config.yaml
arch: "unet"
model: "class-conditioned image flow-matching model"
dataset: "scattered letters and digits in many colours"
num_classes: 6
logit_normal_time: true
activation: "gelu"
scale_shift_norm: true
init: "trunc_normal_002"
residual_init: "zero_last"
precondition_frequency: 32
max_precond_dim: 1024
adamw_lr_other_params: 0.0015
final_lr_fraction: 0.1
adamw_weight_decay_other_params: 0
Rows from block 12, named by matrix and row number. Rows with one number belong to one channel. Each number is 500 + 40 x the weight over its row's rms, rounded and kept within 0 to 999. All counts start at 0. Numbers have three digits each. After the name is the row's rms in percent of the matrix's.
# convs0: first 3x3 conv (model.decb.0.2.convs.0.weight, 96x96x3x3), inputs 80-95, a 3x3 kernel for each
# convs1: second 3x3 conv (model.decb.0.2.convs.1.weight, 96x96x3x3, transposed), outputs 80-95, a 3x3 kernel for each
convs0.79 086:501452536524588471452515445492467477507493455478490489504494507444552524570460555516481523564591514509496493469546512494456550526534565501485491495486429517518601501415478522533491446452460529499476424432527504492496517501502507473503512502512532454458524412478464453554470402493523607505584578536437501464450443444585586428472457482509458478516525562414458508480399565546519500479464502520519522523479537475425543459551457421529386
convs1.79 074:477525484471578528529494443455501490538391506530527566524508506475556430496496546495534484554537487449477509520453494514538420488507535467500502498533473537493482489489508496598472549498475493518526486429479487585484434503494513469477487524527435518550518498446577469427477493487500500532558552508508575417552467471523554503463383471550494558546430519458501497521503483529515497505487494547464520456535526478504566499442542482484500
convs0.80 077:516499484504517465516483511487467495544531538536475478473456433521543468417453478501471483471518550555496564448396438481513387465476416510531516530485534505531527507563504506537502447468470432495419408422462479494566502438475524529495480454542480508479484537520497450520493465513453541499562450470353559415633462469491486514440485462418483448553483466495491499496408465459544529507435455451459504539469549452450520510435489508522495
convs1.80 073:483540464535438494474541479472479521549490493519492485534472598529441529516518438455573527476501434487451542515470497524538490484517528463530473542512490484529465533499553508502494482490502470524479468523500468495556403555501526464492518506512507505433477547556420510451488553478500573485489539511528520457455494411492533571469484535435517467582447559497481613526485446488498492532502561519475446546497512446541460461547547458536496
convs0.81 082:480477475462488489540485488555504499479586508482468476490457486509465525462475519510480573506495470472501493476428449496499500510479462535481513526479504512549523505491507478499516432475555484411427490516472527514520531488515462469554500437443519506551502540452535505514520510481513501496512563581379562497559466466458496596461565424522437489431444566438472489487440503510530499518537432474436504515581510467497509528477427505551489
convs1.81 070:491567421477445441556547545511552495450472551523443501482472557499441503529545507521515464509463475461479572550403483563396472479564562503536435513477489481492552521453528557470493478437529425491462530504410581531504535541426490457488550499479508475454548501522494464444453466564534494489453549538451511515494492527474535512545483469435552508505463500500549487499479460493505572491523487502482480550507513463430592453540516543557473
convs0.82 049:581489492539522495480509514507500587457540474516489419520567473498499481448471526445486547422481468487407490520472447487510497495478481514484480505512451499412445445443528490492491498571539469442446477477476502454528474517399485517459489496455515489472526530484500502546564484493510549467530469521534542492479463484560531493506529414517457395484434474568514517438490574521486478526551513480604540445505524514508552463497588521580395
convs1.82 048:538516565498509487513480459557514492545467523384482527530529501480460513482486516529533466498511497475425553438445434540496515663581514506511543465462510533521455512398477496515497508508618442483497512497478536511472464538465505473504460516498464480490534454533555552481506471537505461472427471510557521456535516528514491478495524476478404538516477587483527435476533543442585513504503499554507536565489491453500499473551528516582476
convs0.83 097:414512513466521518503462481478476490452503459534462523440473484457611525432574405543483537532546567532509518513479540444456539506515511479483500473474481530491452507445405488487471462499491468481507545478468463504469512481517491522489474538488481514537496454469485469503511538522533589558567506522429458426503501486483428484457468509524486519479523504453549498439455546492480534476496486466510530502497458410468528499508494593452489
convs1.83 090:511487468497487562462535495482458470538495456511554533547499496470512489583515434453490557514482517463495495476492558519507478470465567455472542545467550469483491486537497477577440517491512518436492513464469465512507425420548540572450503500495482406510474551495543543449524567505508484534426561503537585386521509493505517535557450499511498460514439514480559439485457492534504536492507523429504490536544467447520587465539504480512464
convs0.84 096:478435490564369472534537474476534547533506562532514537503466570483613446483463504464504529535455489429495526535478484490521506551407393404509527459470519481518530475572566532505483465489532500463507468496460440432483527521509479474498495516453467463559472506489455485488490496541508555530506516511439496518478537549454464426474414470502463553532494529505450380524494452490446440509529515521455529514449485584488398539487525530506471
convs1.84 101:516470496506493507452512526495504512489532526476472474463530492518415471522582464533563528467499483478470521434528439570465574585503477438453518548477517500540462501533466482472511504445505472566492603532479468467507480484547485522486515530455491411483512539519498496496539498572481513457386429502501481482437516602547493503561569517528527494512487500530500483523484528503560490457559515521465433552478507463491448487561441572566504
convs0.85 101:498471506510455546473551513522496438534530503506478514492507539493501480511533516525472493521477524463526516542479512463480517477439517479518493507474500542543501459459479427489423496404522535500443431450520489509391519526460498528476504540511426486503483406523500461492529514480504489561499493500477492547492525542510473511498434501546498572513451480571482402431584566564478522470538413517512438520469449481487516520465496437494490
convs1.85 090:498484540514512481504433504509476503476494503502507503468606419469467541522428537518485499430504522469512497515477461520492516576508416506487497555454479509520545573537469448536562573458395596465446487527519415524542482517559509502456531504492454440483561547452600477536479535515474507502524542449470552501481529453484528474549504495475504520452563477530549462476473494569494450507450541513499477522495456479487552502470457498496518
convs0.86 059:550596497500509572506416528490462472552547490508447558504476522515502497456469473487544470510525515509509589476461462497456458468462391460491494508488519499507536527569499463501461500441481500490454528481532501444558491503551523559509526547476544517461381504543411547402464427505513529480473440514512456457434531476468442475381512455440543463638522500506449485461500458558507453441525563524438421521475466525461488479488450494519484
convs1.86 042:506527474467464513536461444509483588503501428496545458488576572499567504436455488424546485434544525551449496458523501486515510492517455491528494527521481543446498555505502467512545442532549424568471434526499605402546389499501508478526527489550535501485495518510470452472590511420503549523491544530549503471516485446482576482434506522494537517522522505492464480461528555549452483531473469525520514544495437534546456485500487514468501
convs0.87 139:518515488500427499482503490500471463583494492510491464426482543483565483566468511481535531565518512440510543519497483495502482476506458486516524532469466503562534483522502462503449549490546529523453526484496467476566527468515541548474433553493457569459464493423449490556455491509511543498434524518467554480534472463430484477488503455446448578540430568477558452474490548487413445475498521514532504501456514516473490499477585623607513
convs1.87 137:486525537519455460480507553514439444531549527451544496513491440475444548477497528520471567515555501458454495516489531526456425498449513540536481430540437561497451474542533506553514500460461469537513598559470441453456498492569548524544477503409462499469515519469554507626450549508473536497466469567470561505454569406462483493459561493381584539528555475515528499531419509528533496515494539558456437535442500468551481449468472540463519
convs0.88 072:481455457485505607512479499482450492558517477586532453476494485454452576498453541514545523461510462459496536519549480534511474463437530508493480465502523525550530441477487482465475487511486462456474494513541475565555503524522487524535501549507447483449446500504452469473490481463484515450514409564502608456558512498514558524448474458500419504516469525517471537456457458427538476579504480485543473473507470481520467571520495486607410
convs1.88 075:526509485463486539535476476509482445468562491531481498467564526467516530456505479518523462468505550559483470477465502538459499518488486472438462558471498534522526522437523524499557530468521472453473500457545527481538542489415423536546589469496509449582500510473480536479504535493539502565495572398563487486507506456501401456411495458551451509546556589484440574578482491495504491482541552534480460492454494470489547550418438497516504